config.yaml
model: "image diffusion model"
dataset: "rendered dice on a table"
conditioning: "none"
objective: "edm"
head_dim: 64
fused_qkv: true
patch_size: [2, 2]
positions: "learned"
residual_init: "zero_last"
momentum: 0.95
adamw_lr_other_params: 0.0017
max_steps: 21200
decay_fraction: 0.3
warmup_steps: 420
adamw_weight_decay_other_params: 0.05
Rows from block 3, named by matrix and row number. Rows with one number belong to one attention dimension. Each number is 128 + 24 x the weight over its row's rms, rounded and kept within 0 to 255. All counts start at 0. After the name is the row's rms in percent of the matrix's.
# v: attention query, key and value (stacked) (model.blocks.3.attn.qkv.weight, 384x160, the v third), inputs 0-79
# proj: attention output (model.blocks.3.attn.proj.weight, 160x128, transposed), outputs 0-79
v.23 094 [129 139 124 117 134 122 125 109 158 133 127  89 138  91 102 152 119  64 134 140 169 114 129 112 140 113 135 142 151 145 127 136 146 165 146 134 131  75 147 137 126 130 145 150 130 131 158 152 164 100 147 108 156 166 126 173 119 141 118 129 109 106 138 154 109 124 111 123 182 141 128 119 115 134 164 180 143 101 110 148]
proj.23 101 [132  92 118 118  91  84 129 133 119 158 137 138 129 186 124 103 149 170 136 101 101 107 155 134 105 123 111 117 145 107 153 113 118 112 118 149 171 154 146 110 149 121 137 131  95  86 105 132 117 146 148 188 130 121 149 114 133 115 150 169 140 130 124 126 145 106 115 125  71 113 150 143 143 166 121 130 152 155 136 117]
v.24 098 [148 146  85 158 159  80 137 124 112 140 117 144 157 127 145  93 162 140 160 141 134 133 126 100 119 111 123 147 167 140 132 138 130 133 102 119 110 129 167 129 155  93 151 136 124  91 172 100 119  93 183 111 149 142  92 132 150 160 136 160 147 118 138 122 104 143 168 104 122 120 128  72 139 121 132 131 105 127  93 127]
proj.24 093 [135 126 132  77 110 163 148 108 109 133 152 153 105 148 134 143  99 128 110  93 101 111 152 131 140 132 141 130  89  86 154 133 111 145 160 142 143 132  87 151 127 137 146 134 113 154  88 121 127 135  84 147 117 130 170 136 109 142 116 125 153 109  91 162 126 111  79 194 157 133 117 158 138 141 138 127 106 175 149 115]
v.25 100 [138 146  99 164 138  86  95 148 100 115 116 155 112 139 115 146  83 139 127 124 148  95 131 123 160 113 118 152  94  94 141 155 149 121 153 146 145 147  80 137 165 130 131 156 116 108 151 153 121 148 152 142 132 129 158 164 127 124 131 128 134 112  93 128 178 122 127 143 137 120 154 121  62 153 156 122 135 140 128 104]
proj.25 101 [103  98 161 110 121 162 138 132 131 160 142 111 130 113 121 103 159 126 142 110 117 170 139  99 112 125 139 140 119 124 137 104 111 137 104 105  92 113 158 133 114 130 162 129 153 154  97 101 140 111 101 114 107 125 128 115 148 148 138 136 159 110 123 145  83 141 119 124 130 148 105 161 168 107 120 124 107  92 135 142]
v.26 096 [121 142 134 142 128 117 135 103 184 105 117 125 112 102 107 120 128 130 142 138  99 117 153 105  99 136 144 129 135 118 125 113 111 111 111  99 129 131 138  90 119 161 132 128 133 163 124 130 126 168  87 130 127 134 146  73 122 121  93 109 115 142 106 157 113 121 119 149 108 108 135 170  77  75 104 164 164 103 136 108]
proj.26 101 [126 138 120 100 129 116 164 137  92 139 125 103 123 121 135 121 124 161 119 127 144 132  97 134 115 116 130  90 131 132 117 142 119 134 128 116 145 118  98 159 147 102 126 116 156 114 139 148 159 117 216 150 152 118 116 170 127 147 145 118 155 138 107  96 128 136 145 130 156 165 141  95 185 165 117  89 127 126 124 148]
v.27 100 [100 144 128 101 107 107 142 144 109 148 125 165 122 112 142 120 136 136 124 126 119 118  90 116 172 118 142 107 134 116 132 181 118 117 152 121 119 107 152 112 139 109 170 116 126  45 173  71  84 135 103 129  92 100  79 154 102  81  93 120 111 109 115 134 113  99 162 139 165 154 124 103 150 175 147 119 113 135 116 117]
proj.27 094 [155  89 146 139 154 143 124 109 142 115 130 151 115 143 133  92 124  99 131 126  99 146 165 142 103 147 115 118 132 125 119 102 126 147 114 105 128 138 116 154 119 140 161 129 131 159 108 199 143 113 132 106 144 169 168 109 151 152 174 126 132 123 127 138 146 158 132 120 113 115 137 161  96 101 140 132 140 129 127 152]
v.28 091 [145 140 147 145 143 112  97 139 137 129 155 144  98 144 105 174 151 134 133 142 106 160 134 148 113 175 128 171  93 104 152 111 124 119 185 137  90 103 121 136 128 105 141 122 106  75 140 130 135 122 125 155 132 127 126 112 108 131 153 154  75 146 131 158 124  83 144 169  91 168 114  87 162 140 111 117 120 147 141 141]
proj.28 092 [128 150 139 122 110 162 151 157 105 121 124 115 144 123 115 108  98 122  82 105 125 113 120 113 124 114 118  67 162 130  96 157 112 106 100 123 133 142 121 135 144 165 103 145 153 152 137 144 127 137 153  68 143 124 127 141 177 104 113  86 189  81 169 131 125 143 110  85 177 123 136 175 113 128 126 134  97 121 131  77]
v.29 097 [135 115 103  97 107 146 125 135 134 151 127 178 166 111 141 124 123 112 126 138 161 129 142 134 124 166 119 158 113 142 126 122 152 121 128 124 123 154 129 103 131 111 132 130 141 125 126 134 116 139 124 119 175 119 108 150 121  90 129 136 122 159 110 173 141 166 143 130 143 137 165 120 127 123 140 173  74 142 191 144]
proj.29 094 [146 159 124 141 173  87 177 104 135 114 118  93 123 143 107 119 139 126 116 139  88 130 129 156 136  94 116  98 133 104 147 120 145 153 128 128 132 122 101 166 135 134  97 149 110 135 116 106 145 107 124 157  83 136 145 131 124 156  97 130 129 113 118 108 146 120 131 109 134 129 103 115  92 110 111 119 143 112  60 107]
v.30 097 [ 86 139 102 120 163 121 176 149 137 127  98  95 137 155 113 160 114 136 132 111 119 130 126 110 151 128 156 133 142 112 126 174  99 121  97 120 152 152 112  96  80 126 100 141 123 104 129 178  91 101 132 121 169 122 107 109 107  83 113 127 142 146 156 133 152 132 161 137 117 160 107  56 140  89  94 119 107 116 139  70]
proj.30 099 [167 133 137 108 126 135 136 143  99 111 179 152 113 136 129  87 141 163 111 175 154 142 130 145 101 158 115 111 108 114 117 107 169 166 182 105 112 122 128 149 168 127 154 176 145 141 164  96 116 128 141 108 103 120 144 142 168 177 129 157 111 114  97 116 113 151  89 131 146 124 170 163 172 151 162  96 145 118 123 162]
v.31 097 [106 150 102 128 111 165 113 132  86 104  90 118  97 161 118 157 112 186 108 127 119 113 125 134  65 149 138 120 125 114 119 140  95 100 117 129 120 143 122 127 145 147 106 129 113 154 120 173 164 125 111 162 128 166 142 118 126 116  76 139 126  95 140 115 102 158 120 103 130 113 104 125 103 143  49 149 144 141 136 124]
proj.31 107 [135 104 142 146 119 109 127 113 123 128 144 118 139  90 147 110 139  78 113 108 149 136 118 131 155  85 124 152 128 138 142  93 162 109 110 135  76 160 126 129 137 106 116  98 165 122 133  80 149 154 125  97 147  71 120 142 146 160 123 132 137 153 135 155 147 124 119 136 139 118 131 134 135 120 174  90 125  95 137 125]
v.32 094 [159 171 158 110  78 152 106 132 167 196 184 117 151 120 103 112 134 123 137 124 121 163 101  74 137 163  98 150 144 124 125  87 109 109  95 174 147 128 133 133 138 127  96 156  91 128 144 124 136 124 128 126 149 164 148 135 139 122 136 115 116 160 144 187 168 139 121 129  96 111 138 148 115 145 103  86 163 149 153 111]
proj.32 090 [134 110 111 163 126 126 132 134 113  95  94 152 130 113 135 141 137 151 149 151 115  97 148 194  93 121 110  87  93 129 116 156 136 157 150  93 116 137 112  91 109 106 137 114 166 149 111 126 137 149 140 150 129 100 104 139 144 164 100 129 135 137 142  85 103 135 125 104 123 181 113 142 145 118 143 134  85 123 105 149]
v.33 093 [134 166 129  88 127 143  97 155 152 107  97 150 146 121 123 160 136 129 166 124 137  93 157 135 158 125 133 115 149 111 116 161 122 119 148 138 153 132  97 154 128  96 145 113 131 117 104 123 163 129 116 100  91 192 131 144 147 153 124 144 117 157 150 176 127  75  58 156 127 158 119 171 113 112 123 117 110 126 131 115]
proj.33 105 [143 120  99 193 154 116 135 108 168 138 148 139 154 142 129 120 135 111 107 130 136 162 101 110 106 154 114 122 102 146 119 105 123 134  96 120 126 142 135 109 133 131 124 123 116 139 124 131  57 105 146 145 131  66 145 102 109 107 143 109 164  88 118  81 120 172 163  81 148 104 110 113 175 123 119 114 124 104 106 135]
v.34 093 [ 99 116 136  99 112 141 102 136 128 116 138 149 138 100 157  99 126  99 161 118 161 136 119 147 148  87 104 124 101 120 144 114 121 110 151 127 100 144 167 102 137 151 149 105  92 156 138 118 121 142 149 113 177 132 148 111 130 138 110 185 163  87 171 116 149 129 117 100  94 119 143 157 133 145  79 131 102 168 120  99]
proj.34 097 [153 119 103 129 107 121 140 109 129 143 117  95  69 136  96 158 115 179 106 130 108 109 151 129 127 162 147 140 162 121 108 138 155 150 102 147 158  97 110 132 132 104 103 134 143 108 134  90 153 137 105 136  96 122  97 122 124 102 124 101 113 172  93 113 118 127 134 152 155 158 160 107 121 124 164  92 153 102 128 116]
v.35 088 [ 87 154 129 132 158 136 160 161 150 137 143 125  93 135  69 178 140 152 136  99 127 117  94 107 108 104 114 107 163 136 127 105 162 139 102 126 132  94 127 153 113  95  77 150 114 138 113 146 125 141  80 145 116 125 150 163 126 121 154 103 154 117 145 135 142 119 109 159  91 143 116 161 135 149 170 137 140 146  67 143]
proj.35 099 [161 103 131 132  87 120 117  70 127 165 119 121 137 117 150  99 132 106 137 157 125 158 167 140 149 133 168 144  98 155 154 166  70  93 135 138 140 163 147  90 178 145 141 132 133 123 127  86 127 159 149 120 123 108 133 122 136 115  76 112 105 114 138  95  95 137 130  94 157 141 116 105 133 101  70 108  92 117 130 107]
v.36 094 [116 126 184 169 129 120 121 171 130 162 133  90 131 139 141 103 172 181 184 106 106 116 131 121 122 114  89  91 118 129 139 122 127 168 124 151 137 149 160 126 153  88 132 124 139 134 155 120 121 119 153 141 115 167 127 116 138 112 155 132 129 161 132 148 104  99 105 147 112 130 120  73 110 111 105  89 151 109 132 144]
proj.36 096 [154 139 118  75  97 103 156  97  74 121 134 136 111 109 119 179  80  91 121 165 113 152 114 145 149 146 155 159 121 157 122 133 127 115 144 114 108 145 101 118 118 148 108 118 118 107  96 154 134 151 115 146 135 111 135 139 169 131  96 118 131 124 144 119 156 113 125 105 130 112 131 135 136 139 126 174 116 142 134 120]
v.37 097 [143 117 126 150 106  66 113 114 164 126 112 160 165 149 110 120 118 108 166 114 114 149 100 130 128 131 150 155 111 177 127 133 120 140 113 165 128 152 116 106 154 116 140 157 115 148 108 135 116 150 159  98 133 126 124 102 171 140 136 131 142 100 122 153  94  75  92  93 131  76 156 171 132 155 118 118 132 121  91 165]
proj.37 095 [140 103 117 126 151 152 116 142 102  93 133 136 102 108 134 161 120 119 104 114 155 111 153 137 123 138 120  86 159 111 114 102 128 124 139 114 114 100 148 183 108 122 126 108 111 159 154 134 118 104 151 129 109 127 127 145 129 113 119 108 160 139 147 123 157 160 130 168 156 195 123  81 125 111 129 162 106 124 167  63]
v.38 096 [142 130 145 153 103 107 153 142  76 162 129 120  94 123 150 146 131  97 137  90 118 136 128 127 141  75 151 104 142 143 129 115 189 154 136 132 135 155 148 122 106 127 125 157  71  88 139 102 136  84 115 116  84 158 165 149 110 129 115  95 122 108  94 137 145 148 111 113 135 113 115 119 177 143 131 132 128 122 107 118]
proj.38 093 [120 120 128  87 160 114 138 148 174 115 123 111 187 120 105 127 130 154 122 146 157 123 125 100 135 167 122 145 105 123 132 144  83 115 117 114 115  74 144 139 178  97 158 105 172 136 112 151 110 153 147 125 173 118 122 127 160 129 131 156 148 110 127 137  97  81 136 172 139 127 124 131  81 107 149 142 107 130 134 131]
v.39 101 [117 124 118 115 132 133 162 108 109 134 148 124 160  93  80 129 150 116 140 129 164 112 115 133 139 152 131 126  92 169 140 156  96 138 112  99 137 119 138 140  85 103 167  96 153 100 151  98 126 103 126  83 114 115 169 133 113 153 132 138 103 122 182 159 130  95 135 130 130 127 123 144 141 153 123  80 136 138 118 117]
proj.39 101 [143 130 132 114 116 111 167 175 124 107 142 136 101 115 180 120 103 135 114 118 143 133 113 126 142 105 142 138 152  91 119 110 164 120 127 171 108 163 132 107 154 133 113 147 106 154  78 134  98 188 134 150 141 162 137 134 133 107 155 117 125 124 106 110  85 131 112 169 109 120 130  93 116  93 143 181 102 158 128 156]
v.40 091 [155 151  73  83 141 165 103 161 145 158 150 153 119 104 174 156 122 104 141 124 105  94 184 144 136 110 112 120 154 174 132 159  91 123 118 103  73 113 119 135 130 105  90 128 166 156 153 124 106 155  86 137 144 119 118 147  97 117  99 115  88 144 145 152 136 143 153 139 146 100 121 142 107 155 121 115 153 150 155 133]
proj.40 103 [133 101 182 161 118 105 131  93 146 110  93 125 122 143 134 120 163 156 136 157 146 169  57 122 125 144 128 153 112  81 140 113 157 133 152 126 175 139 142 135 107 149 150 123 127 118 120 101 154  92 143 137 131 130 168 110 177 150 133 131 160 127 140 109 104 129 111 132 140 142 161 130 116 108 128 148 120 126 107 122]
v.41 097 [111 129 158 147  98 149 100 111 138 123 125 162 141 129 153 122 122 117 118 130 165 106  96 148 100 110 136 122 133 119 137 137 131 142  95 130 102 130 121 146 148 123 103 186 132 120  98 162 102 153 117 122 113  95 108 149 127 136 169 127 165 141 112 158 140 144  82 145 117 114 125  99 136 141 100  91 138 170  95 139]
proj.41 097 [106 122 134 115 121 107 152 137  96 145 101 130 101 155 117 112 117 106 134 143  91 160 151 129 150 158 140 121 126 162 152 110 152 105 131 143 128  98 102 132 102 114 105 102 131 122 153  91 177  86 126 136 132 129 130  83 117 120  61 144 122 135 154 106 117 128 144  91 127 129 145 147  97 119 142 141 124 117 176 122]
v.42 093 [141 132 125 117 148 104  92 107 161 111 115 179 116 158 113 129 133 112 148 143 125 130 128 143 129 131 152 132 156  88 113 102 129  90 118 116 136  97 189 148 105 109  81 151 132 132  99 131 133 158 134 142 141 110 130 145 134 174 157 109 147 143 160 114 148 108 167  97 141 111 129 144 120 124 117 117 165 164 111 161]
proj.42 092 [107 127 124 142  97 165 144  98 125 121 144  99 113 112 103 129 146 154  97 104 128 114 173 112 103 105 102 137 101 150 129 126 126 122 139 154 109 151  49 119 148 176 144 128 143 154 123 104 138 123  92 163 125 132 126 122 111 104 112 169 115 122  92 138 106 158  98 142  99 145 102 110 122 159 119 152 105 119 140 108]
v.43 090 [120  92  86 157 141 123 152 121 143 126 132 195 111 148  93 144 143 133 157 133 144  79 140 133  90 127 123 137 116 134 150 132 127 100 120 126 128 131 154 109 143 128 128 177 137 154 119 131 113 158 114 116 158 140 149 141 122 148 131  80 139 120 109  97 104 106 122  89 121 124 125 116  92 141  99  88 112  93 177  99]
proj.43 094 [100 132 163 102  97 124  95 109 147 121 116  86 137  95 154 129 139 107  97 106 140 147 114 115 141 121 143 116 150 120 118 134 137 146 137 172 144 132 136 152 134 110 106  75 136  98 148  90 159  93 144 146  65  89 114 119 123 132 117 207 128 116 143 134 138 151 117 169 152  88 111 119 161 110 123 134 138 135 117 132]
v.44 091 [106 156 108 124  84 119 124 118 162 159 102 115 138 118 131 114 126 143 135 129 116 135 102 151 133 105 132 135 170 118 132 151 133 117 122 101 138 137 105  93 150 121 156 132 127 144 125  82 143 146 130 133 123 187 106 103 114 132 103 128  91 128 138 123 145  83 133 137 171 123 135 113 186 102 178  72 111 130 111  96]
proj.44 103 [135  61 166 124 142 150 134 138 132  93 151 125 136 145  82 151 139 105 155 118 105 117 134 152 120 133 124 138 120 158 138 121 138 142 132 158 127 121 175 150  87  70 142 115 111 132 145 156 121 105 136 119 120  80 183 133 136 110 141 119 160 121 149 108 103 150 111 129  98 150 118 134  72 169 100 165 134 130 143 142]
v.45 097 [ 87 158 129 133 141 108 132 121  82  88  90 129 118 112 100  63  62 152  58 161 129 162 124 110  83 125 117 126 121 118 101  98 100 108 148 124 106 109 130  90 130 125 154 123 119 153 109 148 103  95 135 151 130 116 131 147 115 125  94 114 134 130 139 115 138 121 107 122 108 133 127 174 115 116 110 132 142  93 118 134]
proj.45 103 [145  98 139 139 141 117 167 150 127 164 180 130 159 126 151 181 150 109 165 112 121 138 156 121 167 115 140 118 116 119 170 166 160 127 123 112 114 157 132 146 132 165  88 141 145 102 137 126 145 160 138  99 146 134 114 159 135 122 157 210 150 113 125 139 121 134 131 176 134 105 135 129 132 124 150 130 132 137 120 150]
v.46 093 [128 153  98 128 159 158 145 152 151 156 114 132 140 143 131 154 185 107  92 119 138  85 124 119 143 140 156 116 116 115 150 119 125 121 175 126 145 161 136  96 137 166 164 164 155 115 129 140 111 123  88 110 116  98 150 128 124 116 153 121  73 105 173 124 106 138 142 134 127 121 124 132 113  96 139 126 129 158 133 162]
proj.46 095 [145  91 135 116 105  95 103 127 120 115 112 131 106  95 118  90  98 115 161 126 134 160 105 147 126 142 116 145 158 138 104 143 138 137  86 127 113 128 111 148 112  95 125 107  86 115 132 135 144 127 168 132 124 154 132 147 155 154  96 146 151 147  90 129 134 112 109 125 122 173 119 110 120 151 119 134 111 139 101 103]
v.47 098 [108 110  86 123 153 135 126 147 143 122 172 171 156 129  75 125 136 151 148 131 124 164  82 153 105 109 134 112 139  95 122 123 130 106 156 139 125 138 166 129 102 117 115  95 108 156 144 141 137 123 145 140 155 116 140 126 117 150 120 136 136 149 109 154 104 162 108  73 165 103 149 150 130 101  83 171 137  90  82 129]
proj.47 103 [145 149 181 113 101 105 122 121 103 100 103  84 120 150 160 135 132 113  97 102 111  85 197  91 127  97 137 124 119 128 110 108 147 149 123 116 131 126  97 105 172  69 130 159 135  93 114 116  93 142  87 121 103 138 138 144 135 103 138 122 116  83 150 110 152 106 125 176  99 132 117 112 130 142 142 100 146 144 173 114]
v.48 084 [166 123 144 107  85 138  93 154 142  73  99 164 130 104 158 178  71 120 178 149 113 131 100 123 107 127 142 147 129 100 154 132 103  87 121 136 114 105 122 131 101 132 144 156 116 125 123 133 132 117  96 131 116 137 110 130 158 103 167 133 116  73 119  82 153 130 119 114 154  99 106 121 111 110 125 165 144 114 118 124]
proj.48 096 [ 87 110 119 184 155 144 110 110 119 164 143  90  86 144  99 110 176 139  78 119 172 155 158 128 125 141 125  69 132 142  97 124 143 125 136  93 162 135 125 142 179 164 129 132 148 124 104 150 136 143 146 121 111 118 129 140  99 156  86 132 165 143 154 138 102 106 135 130 140 164 157 118 137 153 143 147 142 120 128 129]
v.49 102 [153 115 164 157  99 142 154 124 122  99 141 142 113 158 114 118 133 121 106 103 167 139 129  76  72 113  77 101 134 137 137 119 135 116 146 119 108 126 110 154 100 115 115 145 107 105 109 153 166 120 151 130 178 117 143 139  97 127 148 139 169 120 137  98 128 103 101 137 151 103 102 158 122  97 148 126 131 163 110 110]
proj.49 102 [101 151 113 123 136 132  69 128 139 170 103 118 119 120 119 164 123 138 120 109 113 109 106 160 174 158 156 166 139  94 128 152 116 106 111 126 131 108 135  93 161 137 120 113 145 150 127 107  76 114 115 136 114 101 113 110 167 141 111 107 105 142 116 135  95 149 120 105 100 142 166 103 154 146 106 150 148 110 160 114]
v.50 108 [113 182 142 137 124 110 168  93 174  95 173 152 138 133 136 137 135 147 155 132  84 143 139 147 121 134 114 122 151 128  93  97 137 144 138 110 139 107 115 101 107 124 118 114 128 129 120 146 152 181 151 146  78 112 126 159 117 111 124 150 130 151 120 108 107  69 132 116 134 120 120 130 106 152 139  96 124 145 111 107]
proj.50 107 [101  70 119 104 151 102 117 136  69 165  98  89 131 128 105 108 115 113 102 124 142 156 121  99 127 104 149  92 100 113 131 170 124 123 143 146 113 155 145 175 142 120 134 129 128 139 132 125 150  94 126 119 149 136 108  99 111 127 145 117 114  99 117 141 153 185 119 143 123 110  96  97 157 104 146 150 136 106 136 178]
v.51 098 [130 186 134  99 116 108 124 115 168 109 133 153 127 157 147 104 158 128 142 114 110 119 160 140 115 130 122  97 121 131 132 109 158 113 104 132 144 147 123  96 153 151 156 109 149 131 131 126 115  86 140 126 143 167 120 177  98 160 183 128 101 155 170 140 102 171  81 130 181 106 126 123 104  92  81 131 134 106  97 124]
proj.51 098 [144 107 104 166 129 148 117 176 101 145 134 113 128  82 101 183  79 138 180 163 148 144  95 146 151 114 102 152 119 160 134 112 135  98 143 106 134  93  82 151 116 112 109 164 108 106 111 161 131 151 136 137 106 107 130  82 148  91  95 137 140 120 132 115 158 103 150 138 103 163 156 106 125 130 149 142 115 119 126 135]
v.52 096 [125 132  97 169 170 113  99 135 111 156 141 116 116 111 156 110 161 132 124 113 129 153 136  86  98 131 105 156 141 101 139 103 145 142 165 123 121  68 111 122 171 101 132 117 176 176 137  89 106 132 157  90 129 160 117 176 144 139  94 124 145 154 132 139 145 170 143 137 123  99 119 156 131 125 126 134 123 142 120  86]
proj.52 096 [164 139 103  88 107 121 142 162 156 115  98 123 143 111  87 103 120 109 147 124 149 127 103 153 134 113 163 105  86 149 120 119 108 125 114 161 178 175 133 120 110 170 121 172  91  56 107 134 163 120 115 169 131 106 143 119 157 135 179 107 139 130 135 123 120 109  87 119 121 130 134  75 109 104 140 150 144 154 142 147]
v.53 095 [145 108 182 107 132 136 140 153 172 142 143 135 165 133 100 112  96 106 117 141 122 131 142 130 136 173 114 114 114 136 126 149 118 115 129 128 176 115  97 121 100 126 110 134 143 140 116 137 145 112 128 114 137 117  89 145 146 153 142 161 120 142  86 175 147 134  95 100 121 139 144 104 135 125 126  86 164 138 125 117]
proj.53 099 [119 139  78 130 129 122 129 113  38 167 144 125 140 115 110 140 178 120  97 100 135 130 114 130 122  99 130 135 123 167 141  88 107 120 135 134  80 134 137 102 155 159 122 123 153 118 139 134 115 149 132 132 134 141 170 122 115 117 110  79 133 122 170  85 122 115 126 139 147 117 116 152 117  84  96 158  89 130 126 139]
v.54 093 [ 88 161 112  81 146  76 112 153 155 163 123 105 126 160 115 122  99 104 145 124 100 145 143 138 102  89 130  97 143 127 151 140 111 131 132 145 119 149 103 150 124  89 146 119 153 102 119 141  90  81 145 130 132 157 148 111 169  95 135 160 151 101 120 128 121 136 156 166 136 124 167 126 183 130 127 110 118  81 120 115]
proj.54 093 [163 114 135 144 108 175 139 134  97 108 134 119 128  85 151 119 154 150 135 105 146 158 152 136 161 150 143 151  83 137  75 133 141 138 136 112 166 106 167  92 133 132 105 126 103 161 132 115 127 141 146 115 118 132 144 156 101 172 130  90 130 131 104 171 146  91 105  64 130 117 159 116  82 103 153 155 125 167 147 119]
v.55 092 [ 89 141 202 126 146 148 116 121 105 146 123 124 148 123  82 113 136  92 140 131 105 139 128 139 162 136 125 124 140 112 135 124 139 154 142 155 109 161 145 135 101 141  91 110 154 160 121 111 152 127 161 123 123 143 111  83 123 126 115 143 141 126 145  82 119 108 102 160 138 142 123 132 108 132 123  60 100 142 134 136]
proj.55 096 [123 131  74 170 120 143 129 106 149 125 146 145 115 165 173 142 111 163  99 149 153 147 148 114  95  95 159 131 121 143 114 144 119 107 135 133 137  86 171 135 136  86 156 134 102  87 158 130  93  77 118 130 105 101 120 145 151 112 138 124 126 144 103 146 133 123 121 118  86  97 136 143 165 133 140 145 113 101 122 156]
v.56 103 [ 89 129 134  93 135 167 170 167 168 113 149 170  93 105 138 131 176 130 164 128  84 116 115 121 152 117 118 149 100 121 166  98 150 127 133 162 142 115 147 111  66 154 108 155 172 122 115 156 108 119 181 137 153  85 116 157 138  77 113 105 119 110 126 156 121 129 133 111  82 121 121 116 150 128 143 157 130 121 158  89]
proj.56 099 [159 120 127 147 128 102  97 137 115 127 112 128 160 146 121 112  90 124 112 167 152 191 149 168 115 138 126  79 170 115  78 167 143 129 124  67 126 146 110 160 148 106 138 146 115 140 121 123 128 101 109 137 108 131 153 122 131 193 120 151 127 151 138 109 177 120 142 127 180 149 135 141  84 106 108 113 122 132 107 153]
v.57 104 [130 133 120 111 135 156 132 180 166 111 143 161  96 140 128 150 121 124 128 111 118 147 122 124 140  88 110 132  73 134  93 128  88 122 159 152 124 138 139 161 154 129 109  82 107 145 118 112 175 125 129 138 147  93 127 156 154 107 124 126 134  98 128 118  97 103  85  73 130 176 121 125 140  97  96  94 138 129 104 106]
proj.57 102 [120 116 161 154  90  96 119  63 115 121 127 120 117 145 148 139 129 121  88 192 121 129 148 146 135 142 135 161 162 137 187 158 178 123  98 108  96 123 133  98  83 114 138 142 137 116 135 142  89 101 122 123  99 147 131 109 131 145  94 136 151 131 163 134 164 145 127 133 139 107 167 127 133 148 163 142 103 112 132 118]
v.58 098 [142 140 138 111 121 147 127  84 161 110 135 112  97 150 132 140 128 105 124 108 127 129 127 145  86 149 119 150 149 156 106 124 117 137 125 116 111 172  86 130 129 132 164  85 135  93 108 137 137 181  87 164 170  91 128 119 153 138 116 106 122 155 133 133 117 110 102 115 104 103 142 161 109 101 128  58 149 119 142 101]
proj.58 091 [ 95 123 119 133 130 105 126 151 132 111 101 134 153 119 153 145 126 114 127 172 125 114 135 134 174 124 138  93 123 115 127 124 156  99 101 136 140 101  92  95 124 117  66 123 168 191 117 140 139  78 150  95  64 109 154 137 112 101 118 119 102 125 141 129 128 168 159 116 157 147 117  95 146 133  99 193 135 130 115 137]
v.59 100 [160 108 172 152 120 116 141 157  96 134  81 107  92  94 120 128 173 124 124 169 152  97 102 143 150 121 143 159 114 135 125 110 139 124 137 153 113 113 129 129 132 140  97 168 107  98  92 149 165 112  93 162 153 169  90 147 111 118 124 158 127  86 133 154  78 131 124 111 114 106 171 134 159 133 108  93 167 134 133 111]
proj.59 108 [121 127  94 116 156 135 102 119 118 137 162 133 152 174 138 119  63 111 141  87 111 124 173 129 100 123 118 111 156 148 154 103 112 133 138 133  96 141 121 171 155 144 130  84 136 174 140  97 124 152 121 106 100 102 165 121 158 116 102 118 156 142 128  89 170 116 145 149 169 141  94 123  98 140 133 184  67 121 150 134]
v.60 093 [140 131 125  86 142  85 153 118 146 117 113 146 123 146 137 133 143  92  79 124 138 159 137 153 144 122 127 113 104 131 118  96 136 135 105 142 127 119 144 104 135 100 107 153 138 121 143 131 151 149 119 149 151 145 135 151 130 124 101 132 144  83  90  72 124 113 142 159 124 128 123 114 132  85 113 107 147 122 128  87]
proj.60 093 [117 158 143 135  91 135 118 136 109 120 108 125 148  95 129 112 136 161 157 100 145 129 146 119 113 133 160 170 151 118 154 137 163 144 141  95 133 124  85 149 106 155 149 106 116 135 118 147 120 133 135 128 105 121 152 112 102 120 164 141  99 176 156 175 139 169 130  77 126  84 113 100 111 160 116 114 122 129 159 172]
v.61 098 [174 124 130 104  98  95 118 132 110 148 146 135 178  69 138 123 141 160 128 115 144 161 130 128 119 147 111 165 172 155 145 109  59 122 165 157 102 155 138 113 173  93 121  99 110 134 102 119 119 112 128 104  70 136 123 145 115 123 114  97  80 114 125 100 127 113 137 120 119  75 130 120 133 151 128 137 119 126  97  79]
proj.61 106 [ 78 100 108 128 150 136 120 132 136 128 135 137 100 188 143 133 107  91 137 146  77  89 115  84 137  95 123  96  77 100  95 172 193 107  85 143 159 118 105 132 115 149 148 140 152 129 132 117 130 138 109 128 164 122 100 133 152 144  84 168 173 127 160 144 113 111 118 159 140 179 141 113  97 129 133 147 136 120 161 114]
v.62 096 [ 86 146 126 118  81 141 127 139 143 152 124 178 120 115 112 150 129  74 181  98 152 166 104 137 152 142 112 146 109 123 107 123 174 141 155 136 145 155 153 132 153  88 169 130 127 133 136 116 132  71 151 173 106 129 130 137 120 101 177 112 103 104 120 136 140 125 173 126 144 141 114 106 135 163 124  96 147 112  93 113]
proj.62 094 [182 132 133 153 138  79 134 142 130 110 141  79 110 154 128 105 167 171 122 139 130  94 126 151 121 128 132 131 144 154 149 125  64 137 125 119 144  91 114 137 110 145 111 136 100 145 112 131 127 162 102  81 159 180  92 105 129 163 105 141 123 131 172 154 100 104 124 143 162 117 158 124 108 110 115 151  71 125 134 125]
v.63 086 [103 144 153 160 111 132 132  99 137  92 164 148 121  81 140 133 138 127  74 102  96 159 120  77 170 121 140 158 123 186 118 152 146 157 115 145 144 135 167 124 109 138 116 161 149  90 109  91  95 104 135 176 109 128 113 128  85 134 107 133 135  98 122 124 147 141 163 129 200 110 122 143 130 127 102 127 107 151 125 146]
proj.63 085 [124 132 132  73 153 125  94 145 147 163 117  80 151 166 140 127 127 112 183 120 151  91 143 182 106 146 136 118 136  92 123 137 132 125 116 130 154 102 116 116 114 110 148  94  84 159 132 121 172 145 139 102 143 162 119 129 119 124 154 132 128 173 113 119 133 129  98 107  89  77 123 148 101 136 149 119 158  71 119 141]
v.64 102 [118 112 147 149 167 172 168 125 105 111 109 141  99 120 106 128 134 164 132 116 149 109 157 151 125  99 100 119 106 112  79 140 102 119 130  80  99 124 140 143 130 152 141 126 108 119 104 121  87 131 152 129 120 138 139 176 137 126 137 108  76 115 200 121 119 109 140 155 118 133  96 163 107 125 165 163 152 123  98 179]
proj.64 107 [124 140 142 114  78 114 102 130 151 120 123  89 116 114 122 157  83 108 143 118 122 157 123 109  91 161 136 151 173 142 160  80 133 117 172 169 159 144 106 107  93  99 145 146 142 139 156 148 194 161 109  79 117 114 129  93  95 141 122 135 173 148  79 135 129 135  91  87 151 108 162 112 153 146 122 137 108 120 147  90]